Rows from block 4 of the audio encoder, named by matrix and row number. Rows with one number belong to one neuron. Each number is 128 + 32 x the weight over its row's rms, rounded and kept within 0 to 255. All counts start at 0. Numbers have three digits each. After the name is the row's rms in percent of the matrix's.
# u: gMLP up (value half) (encoder.blocks.4.mixer.u.weight, 576x192), inputs 96-143
# v: gMLP up (gate half) (encoder.blocks.4.mixer.v.weight, 576x192), inputs 96-143
# out: gMLP down (encoder.blocks.4.mixer.out.weight, 192x576, transposed), outputs 96-143
u.150 090:096105092102128122087088085137090086107107079129104099112120116155157101116087146155167118097145112071123148208134124146140158086182132139167118
u.151 126:159171090081149162178131116153154057118058115091116140116209172114120107191145102175139148151156166170147139111125119131128153161106201163170097
u.152 078:166067142152107163097192113109159123048103137163093122155161174108120094214128120099099163128133079102154130162129130125086116102141114113146159
u.153 088:177151142115085207099175089139127177140129142156151134113142139152124118123107132120139125130103074112143098115090109143110052072107084141152118
u.154 108:167143127096164129130124145168121140107097132095121129035157078103112072081100063108096142138148147120114135141111089141125171119114089132118118
u.155 092:117119150150093157194116099134132144037185090116135138213140120110153156147115132086113105150130123112078114092134151084134139144116139095116158
u.156 095:106145100159151121134127153099200100126090109157146101123160145061129174115120097121140168164176140154098156094154166125101097186136127100116111
u.157 081:102162086192129109125133165191119086125129184142136144118096123110138126158166093143144056131139118122139172109090161172070125055144150145132094
u.158 135:108152073124138152144146118111119080182113142134109145143163132148165074166152097183148127162129172091123123129079082110127073129161167175075126
u.159 086:171085098156144121146117148166139161139164127138129108093122097112125120111123101173140119162062161161081123128133158114086127048116129122150119
u.160 093:124104178151125065154084172117122119127166186109107123110177105109107153156129105143093145103138090161064112190150166198104103098100135131145144
u.161 078:121113117154093123162151158162108151114128141088156126162098105160101071083109177119140109171139115088141172131136153106134135096147135143125197
u.162 108:096152117170104128108146127131135184181122105076123099122164171136123113136154104085087131131110102082123150229157123125129123170126135133131113
u.163 089:151098081106152070085055121047162102095110224112145173087084090168181114176088086141088110135140093078166123062095138113111148139065123104173135
u.164 102:147125093106126149178164095113089144129144103153146123109122104115173144079144142188164160155071126111129088192168176140156106140143116211151141
u.165 091:081142117048135092165149160132127127117179112172088112154106117100125130057202136102103092141170055128161122120112110127166155177111167117141132
u.166 080:161158126137147139102066066106095136113132102143145106125135158066031149160119112083124128157131087135062089111152162111139163087151110120158110
u.167 101:131114097110102191130231127079110165143148115123108172112079102164052135069173122180106203171143106082099129153040133095101125123130095109140145
u.168 115:134079095132100181073159089126101119168083088133130169094170087106144098094206151110048174160103130115171078107118119112151126142192141091156100
u.169 088:089103140079111116121102087126121093152128152164081112124127101133116154153145118083146102130136168205161105179164117082118154107142162149134153
u.170 098:099114140118132144092112133139096116155142153085109117081168120085077189124214035192150141116109119197115107111154168139140094156084166151145130
u.171 120:144140148076081124153102110131156144109124154106147177166091177142170172115143193092168170134113140151115101152121108114115124141085153113169113
u.172 075:093135186117147094207188109144122119122117115064122123123145126111146089046122084103119177187099070118133136108074071153116095106072110177135173
u.173 136:093120124149155159134157118116148136124127120204065127141124096123074074071124121178085191122110155175130141070153138093138138153149118100095139
u.174 076:088114125088226169082125115137131086174178206151103109164175098171152097127111089107086149143142048123120139124080155169113125087098123191121160
u.175 084:137153179104155123173182101154108123146153108135114134147094140151065139121167114077124130106153150114060133152142125104152089152122130148157151
u.176 082:070163095097116091159134132096146147126173127103088097105165142142119091243107127098142084100109096139101087141114051120142176105117135121108136
u.177 085:115064110156041139109154165074207105171131126144173148171101133122065104129164130126086128100146181123118116133062118161106164149066155136126158
u.178 090:105136135134131119125119101173187103159120125096155104152151164135101035131133123131153119103118132174104091187146134109127140101096098163113100
u.179 116:140127126132120148141119099099077145130120095175191148159089162126132187174113153142111118147100119102103088133067075116146113119097178120142139
u.180 100:171109157086119070169126110159147111139122136085119141161079152142118093158162093137149111086109103143159199154162067156085126143117059174165082
u.181 082:109075139112144190130103110131163103141094130154088151159127099056126131133148160131108131148077146123168122106115142183149179120105082130128121
u.182 097:178124094136100130100158119133074136137104147167121076119165102115183127145110058157092194099136107122120131081176161162091084125102115172043098
u.183 079:143162114080146072118122172162094061130087052151116101078116110131140093157113129099092107116143107148111123152120155084116150126134117125165148
u.184 083:155119091159161114104138109183151157129121151130183127136130159143137176138209145087078177149128121093165119099110116148090141101136070122099091
u.185 133:104140124109070117076130095113132119115093129131171091084121139051083114153126181100123129125117109128120047110149159121147177134159057165130113
u.186 077:126129159120133142145132131152144177100126138137074112147181195118086106140175157133130180110118127107193178123134155131157111107118086142144149
u.187 131:115166112170152140126123170123081086091133134096158089164117118093149144099129143144131142153102097080187142135179103142099184127101088157108098
u.188 090:119147172178132098112122104187140120127139111163158070089033141106202103096073146090103118121168116141158132140118098154141152094054142171123071
u.189 091:138093132130206092117146126188174117195085128151027113122088168078152118143182121100145088166144172118130097155150176139160149068132142103138161
v.150 093:157121054141146109123125108094132208128120133171109116110102137165134168117126142157155125067127071136123150148067106145102085135182134129119095
v.151 115:060161154071134118118142162156102106079107125122117101153212095134097129122177084136127159036106120156149133116174082089135098074161146142129124
v.152 086:126107106155084119141099115155156126081118125084208118123106139187128143136085096111180129127087151096170139125125160102093130124107208130094087
v.153 088:153091105073168110067096139131119177184110106136123146125100118131169125145152151141143108103144070106168113097159103138039104088127111154076136
v.154 119:117148190174117086115131090101112150157148085120142119109094113150162080140079144102150087122108110084181099146118129093138105127155103076120091
v.155 079:083125098086098155140132106089106157152102156186124109107123121149106139113143105150114132152147201085133118103134130133116149173122105159139181
v.156 084:114121106116122134127151075097078109123128109103084143104162117149131119127060152096124153088072122162172114109091128110161120187065128141125182
v.157 088:152164189108150101133182156071123189126153182102153126114130174213177088088108094118155165091151133146134096141179139132143082159137099142058128
v.158 126:174148164106132120157145117103093094102060113174119130095147124119136131141145144157145087211150118153129108106124168131114086051164170041169100
v.159 080:140100090124153087115116152096147178179151120123134050135100165112101078120141095115143103102127194165159161095136109146093107058085164143132073
v.160 088:084085122141124113134067139184145086114154122157108107133112098105073104105099113178152163101118111117149103143126132074147124060094168122126192
v.161 081:121060119104147028102159111104108091161098171121102142111131111090100133068154113103133089141130140131135120130136148108146124163153065124128167
v.162 103:138148123152099087132150206074137185101108119096168146111151074116109150091159128143099099139191086155148068120129112137180129143195103118156132
v.163 082:116118134132185132093179141138150142134070125142076149175107108117148078137137100075112140156070061146050117134104111237104100119108113128119130
v.164 098:178092091064126166153131117200131159116089191089147099177160121181136140099125143131072149176158082146136137183147082166143122090154180131144099
v.165 086:168185084112142105090149126142146159138130129123139162142096124116127096130169126190106135148089166127170099097106116144102092101139117109179141
v.166 072:130049112119141184169109180118122157104124091142163130079125160103137152086093155090141128096106121150088169107137090094145130114100125101214142
v.167 112:153129159150097112125156131078115180085085139144206163113132167066163087139088111138086159180151103119139122209115143101154129157161116071096097
v.168 113:095140117112108138093181109065124083102114099184113115140108191102158130119153215136109118123130147099104152170145209121170127130185153108153090
v.169 079:091177148129097129135136134115190159105078147194154135113125171116123126148119127115160161140106122148086096128056100143110115107111118118131118
v.170 095:165143160140134117185134067121094165133108074104106158149118134152130082156167100090114134116123120097145156155085168077093162101098164136155141
v.171 126:085146186173101123121100094085175138099163124175170113079098065116106120135098160138078105103170118106103133117118080151126152132161154101159144
v.172 078:193129134176126121120151113176106155141171138129116124091100108158124108203116110125147120098081167076149175116159106130151153119100135127168165
v.173 143:125122143151111139105110087116137111131099145133178168049106139197183123187200083200128113214107134157106123173102138050148153119172140149082179
v.174 083:061115135146141162130171114172128232133112109088156141060119130190091116181088063110118182128104142143098135104167141081107161135177163093143118
v.175 084:135122132140123049201115089155155141116128112139131162141159148117181083100105162089121138110163112102128104169114157189121099126086157152108090
v.176 077:120081119122120105122118141117134128161131182128114120111134141088109131130113140109085141128140107143123092078131144128136101148181073159108124
v.177 089:022114101115122139121072136106160113136128150104097130089133106095113103090119138141127110103144126071147146158095183186097169103162210151099113
v.178 095:155144121148130131198168185184156113085115118136142139125143138109098171139128153112150153125119088131108079153066119127174150163150152083076091
v.179 126:144166138126112135104038088077132140152177138132136121134086081098116177132114145148142092084112134163128111102156150133098113143196066068129153
v.180 102:152122115113140105107128146081098132118112089142169150056159193139070170123120132151227093051120164167158162213152126146082099094168127104134053
v.181 088:155236068062108088163118113085128165152099087107133144120160084153182128132109176139110165155066119136135100091107104069187127184131079102139124
v.182 101:120180125153100111093150094114101163120171094138097159107130138123093102154161123140081116148147160150142119108222186138129087190130111137146114
v.183 082:100109128107163140104071148180140158155165106176166166133170130114105150133149171141171137123118129061133144096117139076117156171160160108128161
v.184 081:129196173155180208093145105158120150119117153130113129128132144122128106149130188111148110091145154090186092139148177156069060167162171173143110
v.185 136:102163149112124177077146132081121123132147070158162066083109106144162132119113159065135137142105108105154114110132201191152115180149130125141089
v.186 078:114140085141051116157113109187103131140121124102104146201125107158146144122132183117098084132125185123125169122150113126069072141127126127131145
v.187 129:089104155108142153129134087145121074139087189147084172113108129102093154130058126093107076103103113085107178127123187088141121147111085089116128
v.188 080:107150081130098096112129131114132139126118116092124150153129073106162093135158151155150177029185137155131113095114143090097143156132204136068186
v.189 080:138131123113107088132110151138140091137086134130143149085149089176207117097098100124121101121112115105112142178166067105071145094128132127165163
out.150 098:164122144158132095124127128077129091189112095177152153128105095152118115110083108144152121109096073140093145136140129172161061143136119070121152
out.151 129:099184054129126194114098126206091118139089149150125164086141159170117196152090091134131153127128118115130121174112142135157150173087230080135183
out.152 087:138115090141108220194179205126111150135104168098077189070140082096092155116173182161125115116042109117156135129108112168120108169158154147123099
out.153 093:072126111085092189147097118119132115130163061163096105102124095162175108098165162103199144193133166124089125150088136126051148116117181105162117
out.154 121:121166149191178120188140133111153103113145164124139142138136130096061083120141102138167087154076139098203168163139110090125129127137142108131126
out.155 090:125117142133124106148096117125142082121158154134104094139135151176089129118132140108159171150201141095152178170174178171154076090092130081153032
out.156 089:137118122103150199140082119190101156178102096135108160152096106151111147142150115136109178135088138035146182148143175077078169169087131166128106
out.157 084:062109157136144116106138142083127109150133113150115134100166127117135158117084122145154139105093142106121134149168128130142166176125143156116111
out.158 130:111211148175179157122174099115120128089152127138139079144086096094137132114074158150110078070137103137145085085120118156153107124095129097154138
out.159 077:139187159101121116156166149095112148131145139101105050133074082106142145095094104170077135129098217110146172111212116102123109207188125106155145
out.160 103:122121110100082075139073142068094124150199138090118111122090142120157090142079127140056131115188149164177149099066188146117101121085165111150097
out.161 076:092229209112133135106113182152106134089127158148122141095143147157150131100091141136092130189105083131146161159132097156166115136097090138163119
out.162 111:133169091146159119116129096068127101138160179138090176061150105069149101122151168174119118186073143109112106148100113064141166116170142105112110
out.163 074:075178175099118093122149146138164145142174134118136135124105127114097121101126152087192126109050086115078137168135112139113126148157142155119117
out.164 092:086141083067212112102148140092109115131107118106141168176143086165103105156092159109115132134104060074120111170132164124159178114123124130070157
out.165 091:111168143102077123110139108149139089117134177127111085148121174082108060188130080103057173113070118129146168121094075139145134148089150086193175
out.166 073:093099101083110123120081147172117141145130173006081120108147083204169130054115125144102102157188136111122155129070130120176080129112140102208074
out.167 115:159162113115173197160187158178074085133146079151143169119124149132116141188065123065112107131152162149142184122132177115102162156084129177094100
out.168 131:144121109102161115093145142110152195128054150179152164122140134106150115088141139132174142178135122128113079101144182128077176074174111127163141
out.169 082:080125091146133087129142110138133115146106107173137118124141080148163140173147071112164129130132150109170130161048178162114134139080121051158128
out.170 099:106092128067082107156135099158102140081098121101101099170129071127116090110105133130066103059099166125156100102097178111124146136167148101128203
out.171 132:132129133151181141098145100170158153135111121138103112079124163142122131135174134158161089141117167216122152162087081066135121176184158065092140
out.172 075:070136055136091112107070110133137095093126134139126167155087083061107108084078159094145097114121158131081077160135136155199163096123165125168082
out.173 135:133121168109195108140100140123093191173129114172058165090128093173182109139128137155154124166148132174134106153111133169145049058148219168088151
out.174 078:062190050139123137138153141147113071185110098149104149118156095110130102122167120152103114118128157137154153139091078087124110114140130105115164
out.175 073:132113080087192112118131115173131170116076137052087163077078131151128139158099164151164128120129138113153118114167074113109116149166152178125083
out.176 076:192087134158122114096096186150096124084155082095189146126119163157166163135093180125128180080091135144183103114167127149166126072171128116135106
out.177 084:054145148204113207130142154125130079150093129174071174172120130069115083121151108132128122086097123131146142149154116127155076134133118135110138
out.178 100:128158086135106142188089185170156095095132131052111190118108067107147130101071154059124086131151111121049168156110136094114095121115125126093113
out.179 118:105120159141161120115150088103123156094111132136112133137123066110182126158100067136044123130148170152119129096104125120151131217156120176150069
out.180 097:090155143109186105152124177094088161140158158146142223105145087146079094065167118168128161147076140106125191128114083103102126085123108123116104
out.181 075:165114132201162094112130130189159114123156138111149094134151101096122110133135089137123065084120173104106074150101152139161078136164108126100118
out.182 093:089131068154101168107106166123119147094118102084089127076143113116069185103122130168049134146144093063176150094172190160177088104104116099077147
out.183 070:142126255178161155134127082130152129121108091123101068116161136161135126096145068138104163108113209090089129151142105134203146102115135155207073
out.184 076:134129110168121143157145131086144086067188139098080114118128080098070108119152173139127060165137125085215196108187084122096110108140124161133134
out.185 143:130136121130123138110135131117165134131092083134240150122140079145108128097114187149096156149145138120088120172136146104130118152131128144152076
out.186 085:148144201170147169186069113120139109049102168164111143125057145121132118173099159178085153082165097157097112112175151145140109149205143160112109
out.187 126:144131120123148144117108125081134122097134125123181073127095111110130159167127110179085221107104121160146136140103185151138150193127115177061065
out.188 073:124138205133160110168122123125152115134158171157112125109180145083128137152147110178157072141126080119193143139071155069122095127114096134106118
out.189 082:125127152107084087137104115134101162026126106177200192200125145127145089083075114134118119091177086130116149142067070140125077079155153132121104